config.yaml
arch: "unet"
model: "image colorization model"
dataset: "made-up road signs on poles"
train_examples: 245000
image_size: 32
crop_scale_min: 0.8
horizontal_flip: false
translate: 0.12
task: "colorization"
loss: "l1"
norm: "instancenorm"
activation: "relu"
widths: [64, 128, 128]
blocks_per_level: 2
block: "basic"
attention: false
upsampling: "nearest_conv"
init: "xavier_uniform"
residual_init: "scaled_by_depth"
optimizer: "soap"
beta2: 0.99
lr: 0.0042
beta1: 0.95
shampoo_beta: 0.99
eps: 1e-08
precondition_frequency: 32
max_precond_dim: 1536
merge_dims: false
one_sided: false
adamw_lr_other_params: 0.002
grad_clip: 0.5
steps: 22700
batch_size: 256
epochs: 23.7
lr_schedule: "linear"
final_lr_fraction: 0.05
warmup_steps: 1130
weight_decay: 0.08
adamw_weight_decay_other_params: 0.01
Rows from block 7 of a small image colorization model, named by matrix and row number. Rows with one number belong to one channel. Each number is 128 + 32 x the weight over its row's rms, rounded and kept within 0 to 255. All counts start at 0. After the name is the row's rms in percent of the matrix's.
Before each channel's rows are labels from the 100 images, of 14848, where the channel reaches its highest value: "strongest on" is what is common among them. Only what is clearly more common there than usual is listed. The data: made-up road signs on poles. In brackets: how many of the 100, against the usual share in percent.
# convs0: first 3x3 conv (model.decb.0.1.convs.0.weight, 128x128x3x3, each kernel summed), inputs 0-63
# convs1: second 3x3 conv (model.decb.0.1.convs.1.weight, 128x128x3x3, transposed, each kernel summed), outputs 0-63

strongest on: white face (44 vs 8.3); triangle sign (43 vs 20.1)
convs0.121 108 [127 147  79 130 164 152 146 160 141 106 142  40 137 115 144 157 146 191 177 181 115 134 135 105 137 136 150 136 126  93  76 126 196 124  77 119 122 125 173 153 150 124 154 125 127 169 142 140 129 127 110 137 140 152  80 149 126 115  62 216  97 119 141 149]
convs1.121 124 [117 193  70 148 156 176 100 160 117 192 128 162 111 146 132 144 152 114  53  28 172  92 121 136 149  77 137 156 153 127 147 134  70  85 154 136  97 109 103 147 123  99  83 193 140 176 125 137 148 120 146  99 112  84 120 116 174 133 145 118  71 123  95 109]

strongest on: white face (48 vs 8.3); pink face (32 vs 8.2)
convs0.127 096 [ 87 116 113  89 106 133 171 124 147 130 200  65 178 116 155  65  91 146 114 102 118 105 154  90 104 139 140 100 121 118 153 116 195 118 115 121 162 143 172 114 111 154 190 107 150 136 175 120 120 129 176 148 152  80 177 115 137 126 122 130 129 137 179 141]
convs1.127 084 [174 105  10 154  99 118  51 114 174 153 102 167 127 106 108 175  96 116  73 169 125 116 156 136 112 157 139 190 137 183  98 168 104 102 111 142 120 114 136  97 128  93  98 155 113 143 135 136 160 170  99 140 133  65  79 131 132  98 111 133 139 150 130  80]

strongest on: white face (84 vs 8.3)
convs0.124 101 [177 137 126 164 155  99 155 130 131 184 108 128 160 149  98 128 155 102  48  92 107  99  59  92 145 144 124 130 190  91 127  91 147 119 178 133 116  32 126 121 178 151 175 150 103 105 148 135 177 148 150 160 108 182  80 110 148 118 100 252 137 125 124 139]
convs1.124 111 [113  84 142 122 115 171 146 110 127  94 132 121 104 132 164 100 126 149 104 160  59 204 185 112 121 128  86 102 137 108 170  97 159 170  50 109 158 166 109 189 132  81  87 128 126 101  82 143 122  91 144 118 118 131 168 156 133 130 155 197 127 108 107  60]

strongest on: white face (47 vs 8.3); pink face (35 vs 8.2)
convs0.90 090 [104 137 132 129 169 142 140 149 185 150 189 132 131 138 135  82 130  85 109 133  84 101  86 110 133 169 180 163 170  69 122 158 153 130 161 112 150  78 208 100  73 108 138 159 110  96 123 128 105 113 157 140  84 107 141 159 100 116 146 196 133 152 121  75]
convs1.90 097 [205  96  95 152 128 174 109  96  58 159  89  92 120 113  81 176 124 168 184 100 106 127 163 114 177 100 145  56 137 176  65 176  97 161 153 105 179 183  36 146  73 160 141  70 101 141 126  78 162 148  82 123 166 133 146 151 101 179 175 106 141 141 155 187]

strongest on: white face (63 vs 8.3); pink face (25 vs 8.2)
convs0.39 116 [139 163  78  97  87 202 138 136 127  88 138 105 148 176 133 168 101 169 127 115 158 121 115 166 169 206 192 147 105 172 110 152 172 138 152 180 127 182  92 121 150 140 145 111  82 117 112 109 160 141 148 140 148 151  73 145 145  83  97  95 137 185 131 122]
convs1.39 127 [156 198 155 120 139 159 146 151 146 109 129 113  77  85 104  79 159  58 125 139 128 117 117 143  37  74  84 109  96 154 117 116 141  85 134 112 100   0 108 136  86 107 129 131 126 132 114 145 105  77 119 121 124 151  90 168  94 116 125 150  93 102 113 159]

strongest on: black face (36 vs 8.7)
convs0.93 096 [113 134 175 106  74 113 152 132  97 143 175  99 110 134 153 161 136 103 117 127 109 144 183 140 137 109 140 102  84  42 108 136 135 148  98  97 106 130 178 107 128 157 163  92 153  89 124 138 100 105 105  92  68  98  86  98 152 139 152  43  95 122 129 208]
convs1.93 082 [132 149  81 111 112 129 197  96 168  95 149 120 182 168 117  62 116 134 194  97 131 161 141 161 124 135 103 140 161 190 137 142  77 113 172 132 166 142 104 111 141 133  78 153 142 158 144 104 204 142 140 138 145 158  82 126  85 155 154 198  91 145  97  98]

strongest on: white face (64 vs 8.3); pink face (28 vs 8.2)
convs0.120 098 [106 119  86 170 114 153 117 122 161  95 147  80  67 207 138 129 157 131 104 145 131 101  80 130 141 183 169 136 164 100 110 135 160 138 125 130 163  90 141 106 131 122 114 158 151 121 123 133 163 188 200 155 155  94 137 113  55 131  76 206 140  99 155  94]
convs1.120 094 [101 138 153 141 103 144 164 128 117  75 160 223 174  70 139 175 100 182 164  74 112 152 147 125 181 111 102 136 130 111 173 131 152 120 168 126 140 199 144 110 124 190 127 126 128 160 158 119 133 100 121  89  85 136 129 144  72  95 135  89  55 140  96 141]

strongest on: white face (60 vs 8.3); pink face (34 vs 8.2)
convs0.102 095 [115 121 117 183 157  70 113 106 115 166 119  84 166 119 132 126 128 129 135 152 166 113 162  92 129 113 117 159 109  97 132 148 119  53 151  91 134 177 156 117 197 182 174 157 195 146 181 132 136 111 120  77 123 116 216 122 106 137 106 133 149 101 107  70]
convs1.102 086 [139 175  94 110 122 100 115 142 180 113 148 109  98 111 101 129 121 130 119  85 181 111  87 162 119 101 111 168 115 191 106  90 108 170 145  81 136 118 158  98  88 106  73 154 130  66 140  87 147 189  52 150 181 137  71 120  99 123 137 127 125 151  72 136]

strongest on: triangle sign (53 vs 20.1); struck through (34 vs 14.9)
convs0.88 102 [133 149  32 113 127 148 136 179 166 115 189  26  89 150  89 138 125 181 131 150 123 153 120 137 124 180 166  98 109  86 140 159 109 161  74 111 126  69 110 112 123 152 142 133 123 163 135 123 117 168 146  84 149 109 113 171 128 107 114 127 149 144 114 130]
convs1.88 095 [117 116 170 149 114 111 165  94  58 161 107 209 142 103 203 106 117 143  99 120 128 134 180 160 106 143 123 146  97 150 113 120 206 135  89 124 107 208 175 101 112 101 103 145 126 142  96 125 126  89  82  99 138 128 128 128 138  96 164 170  78 153 178  73]

strongest on: triangle sign (79 vs 20.1)
convs0.7 085 [ 79 154  68 140 114 143 159 119 159  85 106  77 122 114  97 116 152 142 113 193 132 100  87 168 118 135 120 100 115 139 137  99 182 151 119  84 119 161  84 179  84 102  99 112 164 101 184 111 169 123 130 140 157 212 113 141 149 122 118 132 161 156 210  85]
convs1.7 105 [156 104 107  52 107 102 120 192 141 132 154  77 116  75 111 144 105 147  78 173  71 140 149 121 159 113 156 157 118 165  70 181 132 130 146 135 130 139  86  68 154 139 186 172 109 179 161 151 182 137 112 114 128 131 102  86 158 200 153 185 191 119 151 149]

strongest on: triangle sign (74 vs 20.1); brown face (34 vs 8.5); red face (33 vs 8.6)
convs0.34 091 [ 98 142 102 111 151 174  72 131 129 125 167 131 113  93 164 114  94 132 110  67 189  97 115  87 163 130 113 123 103 101  89  82 145 174 151  80 155  95 144 156  93 109 105 117  95 157 104 113 141 133 152 122 169 106 126  66 128 138  93 108  88 104 132 190]
convs1.34 087 [149  91  86 112 118  90 152 119 126 199  89 152 159 132  94 126 153 125 125 126 159 113 104  67 129  95 151 181 126 121 141 154 148  34  95 141 100  65 167 151 157 125 149 167 116  80  87 148 164 121 145 161 137 118 139 135 122  94 150 128 116 132 163  51]

strongest on: white face (46 vs 8.3); pink face (31 vs 8.2)
convs0.76 078 [ 93  96 145 135 151 129 179 110 189  67 128  90 145 188 140 125 105  99 132 127 118 153 101  93 119 131  96  49 150  72 168 154 115 132  90 174 154  80 115  84 146 138 129 161 101  90 114  88  96 114 176 192 117 165 136 125 133  98 151 189 150  94 147 113]
convs1.76 088 [163 137  77  66  95 147 111 116 112 115 154 107 122 120  83 138 123 199 117 130 110 157 125 141 162 174 144 132 168 151  85  95  94 170 174 153 160 181 131 127 117  78 106 149 110 159 161 157 150 168 127 146 140 173  96 145 145 151 127 125 107 118 128  83]

strongest on: triangle sign (52 vs 20.1); struck through (49 vs 14.9)
convs0.67 096 [ 81 139  49 159 116 111 143 134 111 111  90  97 134 131 169 175 148 169 157 154 169 138 164 109 161 117 138 169 107 133 141 108 161  98 130  80 127 156 146 121 149 158 108  86 105 156 174 114 168 157 124 136 168  98  97 163  80 119  94 160 195  98 105 125]
convs1.67 076 [140 130  94 103 115 128 124 119 118 116 187  50  90 132  59 147 123 135 135  94 132 166 141 163  92 129 104 183 143  47  85 220 141 123 135 168 117 153 157 128 169 137 139 165 119  64  71 122 111 121 103  95  51 130 110 111 113 160 187 151 132  90 151 138]

strongest on: triangle sign (68 vs 20.1)
convs0.46 106 [105  97 133 159 129 152 184 138 130  99 183  72 154 120  99 170 146 138 171 195 147 192 106 103 134 122 155 157 164 132 119 107 141 150  92 167  86  81 178 157  83 112  93 123 166 138 110 124 162 112 133 132 143 102  94  94 173 161 157  94 130 153 178 143]
convs1.46 103 [150 201 133 199 117 152  89 134  88 195  74 130 143 147 151 127 145 153  37  37 134 110 146 149  86 150 106 100 120 142 137 161  33  76  93 136 154 108 106 111 135 102  57 127 116 159 147 121 135  99 130  61 105 143 120 148 187 133 136 185 129 139 107 133]

strongest on: white face (35 vs 8.3)
convs0.97 097 [ 91 118 159 150 109 141 163 140 121 122 168  98  86 136 168  48 136 122 105 113 120 119 157 110 139 116 109 146  76 124 110 149 121 124 140 113 149 128 181 154 134 134 182 145 176 164 138 144 176 113 139 196  92 122  82 133 118 128  67 182 143 109 132  96]
convs1.97 072 [130 159  88 121 151 149  95  96 215 156 157 210 125  74 155 166 129 100 112 180 129 136  85  96 123 177 117 157  88 138 150 105 170 172 128 197 148 107 125 104 145  96 166 152 123 121  74 144 145 140 126 102 113 137 143 186 166 143 157 112 139 148 100 124]

strongest on: triangle sign (46 vs 20.1); white face (28 vs 8.3)
convs0.0 097 [133  88 128  68 115 100 133  97  93 153 140  89  52 132 127  90 224 115 124 172 148  90 116 117  89 119 165 168 152 151 141  64 105 103 174 141 142 131  92 113 102 157 140 107 129  84 124 116 101 144 174 120 123 123 141 155 108 198 167 109 152 174 141  85]
convs1.0 094 [123 101 119  78 128 122 172 120 205 156 124  97 139 145 158 109 108 127 156 101 113 162  91 168 137 167 158  92  85 117 150 159 115 146  74  56 126 152 127 134 109 126 121 167 127 130 122  50 144 167 113 154 121 135 108 155 120  84  89  80 126 131 169 158]

strongest on: white face (52 vs 8.3); pink face (28 vs 8.2)
convs0.36 108 [160 123 140  74 161 165 146 113 128 151 168 105 169 126 119 172 155  96  95 108 146 153 128 126 129 191 132 178 108  42 184 101 135 123 165 100 123  99 147 117 123 183 149 160 112 119 108 109 128 165 156 143 142 132 121 106 133 127 134 159 155 135 169 144]
convs1.36 097 [ 92 124 138 120  78 126 180 151  42 114  50  87  77 133 146  98  69 145 231 141 160 112 143 162 116  76 187  65 128 135 103 135 150 161 131 137 173 200  76  91  79  57 153 109 116 138 122 134  96 142 121 140 165 136 150 125 104 137  98 135 111 190 125 109]

strongest on: triangle sign (55 vs 20.1); purple face (31 vs 8.3)
convs0.50 108 [143 131 123 125 117 112 143 115 140 169  51  59 181 116 141 101 151 111 154  60 141 125 134 173 147 108 137 149 166 102 122 134 192 117 201 136  87 167 135 142 142 121  89 130 119 144 115 132 135 175 111 145 152 107 106 110 106 109 100  73 133 151  97 105]
convs1.50 100 [129 126 129 151 154 118 113 127  96 121 180  97 170 121 138 150 194 156  72 142  77 146 147  80 138 167 150 113 129 109 159 178 108 122  88 142 103 105  71 119 115 199 195  74 139  94 124 140  95  81 134 149 145 130 157 156 145 118 155 137 140 103 131 137]

strongest on: triangle sign (91 vs 20.1); blue face (32 vs 8.4); purple face (28 vs 8.3)
convs0.68 096 [100  95 161 185 165  94 128 131  91 127 152 163 189 146 104 111 128 144 131  85 100 186 104  85 152 105 115 135  59 138 119  97 137 136  88  47 123 155 130 148 114 144 118 100 146 155 163 112  92 148 139 202 139 184 133  96 183 174 115 127 156 131 174 125]
convs1.68 098 [114 122 189  79 120 123 162 145 112 140 101 209 119 140 146 125 148  96 158 174 117 126 118 120 103 148 180 154 101 134 189 111 163 142 127 185 109 112 219 124 107 114  75 150 135 149 121 172 154 118 156 122 170  71 164 118  92  41 104 107 127 116  90 129]

strongest on: triangle sign (88 vs 20.1); ! (28 vs 3.3); brown face (26 vs 8.5)
convs0.109 111 [140 157  98 144  88 147 169 101 125 158 156  86 125 171 176 166 139 114 142  65 165 160  72  90 146 158 150 113 225 114 175 139  80 135 111 104 143 104 197 240 161  94 132 124 164 129 153 167 124 137 116 148 130 150 139 131 175 137 109 103 118 141 145 127]
convs1.109 100 [ 97 140 107 118 133 113 129 157 146 121 144 173 127 120  98 130  87 167 157 133 152  99 211 174 127 130 105 176  88  91  72  90 156 163  99 173 112 134 102 101  74 167 117 158 126  66 156 135 108 134 141 109 152 116 166 112  73 139  86  97 100 109 138 118]

strongest on: white face (39 vs 8.3); pink face (33 vs 8.2)
convs0.44 093 [210 161 119 163 150  84 102 128 155  90 180  88 128 117 161 128 111  88  77 141 136 161 108 102 174 108 127 124 175 127 155  79 112 122 123 255  72  69 133 107 148 101 146 124 113 159 110 129 153 161 127 135 132 118 114 187 115 162 111 131 136 105 164 143]
convs1.44 096 [100 104 113 167 110 205 124 117 108 124  97 211 165 105 109 198 142 185 192 118 159 105 158 135  91 153 215 170 122 116 123 151 137 119 124  83 126 202 179 148 119 157  87 104 132 127  96 125 114 111 169 144 131 119 110  84 119 100  93  71 108 152 140  36]

strongest on: triangle sign (43 vs 20.1); black face (42 vs 8.7); brown face (25 vs 8.5)
convs0.66 094 [ 84 100 122 134 149 113 184 101  78  90 145 121 134 164 142 141 126 103 127 112 177 153 134 106 170 124 168 109 141  45 170  90 112 130 148 178 192  56 130 100 146 111 139 146 101 197 102  97 128 112 164 127 160 133 112 127 122 106 123 137 120 178 151 127]
convs1.66 086 [ 60 105 109 106  96 150  99 154 168 184 112 178  56 118 136 120 126 161  82 147 123 174 111 121 110 101  84 146 164 135  86 142  88 111 110 110 160 112 166 127 140 145 104 179 158 136 153 133 125 139 124  90 116 124  96 160 177 145 102 168 135 154 172 151]

strongest on: triangle sign (55 vs 20.1); struck through (45 vs 14.9)
convs0.110 101 [117 203 121 173  37 125 119 114 213 134 125 111 103 114 136 172 106 137 104 132 147 117 119 162 147 199 175 149 160 126  77 112 160 178  60 134 108 148  33 183 111  63 105 121 148 122  98 126 108 163 134 126 127 113  87 177 107  91  75 113 132 123  91 136]
convs1.110 102 [144  80  85  70 152 143 168  91  80 140 125 113 132 108 122 121  73  95  86  92  98 148 200 117 137  58  92  97 166  83 241 144  99  64  87 114 124 100 144  74 130 157 159 141 126  92 144 131 103  85 111 126  90 114 115  68 162 106 156 137 126 118 129 138]

strongest on: triangle sign (44 vs 20.1); black face (25 vs 8.7)
convs0.116 103 [147 120 145 109 232 115  88 188 163 114 142 116 128 104 121 149 153 108 122 139  81 102 117 169 138 121 189 101 134 146 203 144 108 127 148 152  55 100  62 133 110 164 126 129 134 113 126 137 103 113 156 116 152  93 178 100 123 171 177 144 102 148  72  72]
convs1.116 116 [ 88 117 103 190  57 109 105 109  87 127 124 148  72 169 130 108  59 107 133 192 121  72 129 100 154 166 153  98  79 181  85  67 139 140 117 182 160 134 178 100 130  97 138 113 124 137 159 122 140 181  98 139 137 143  97 185 127 115 139 122 138 145 111 119]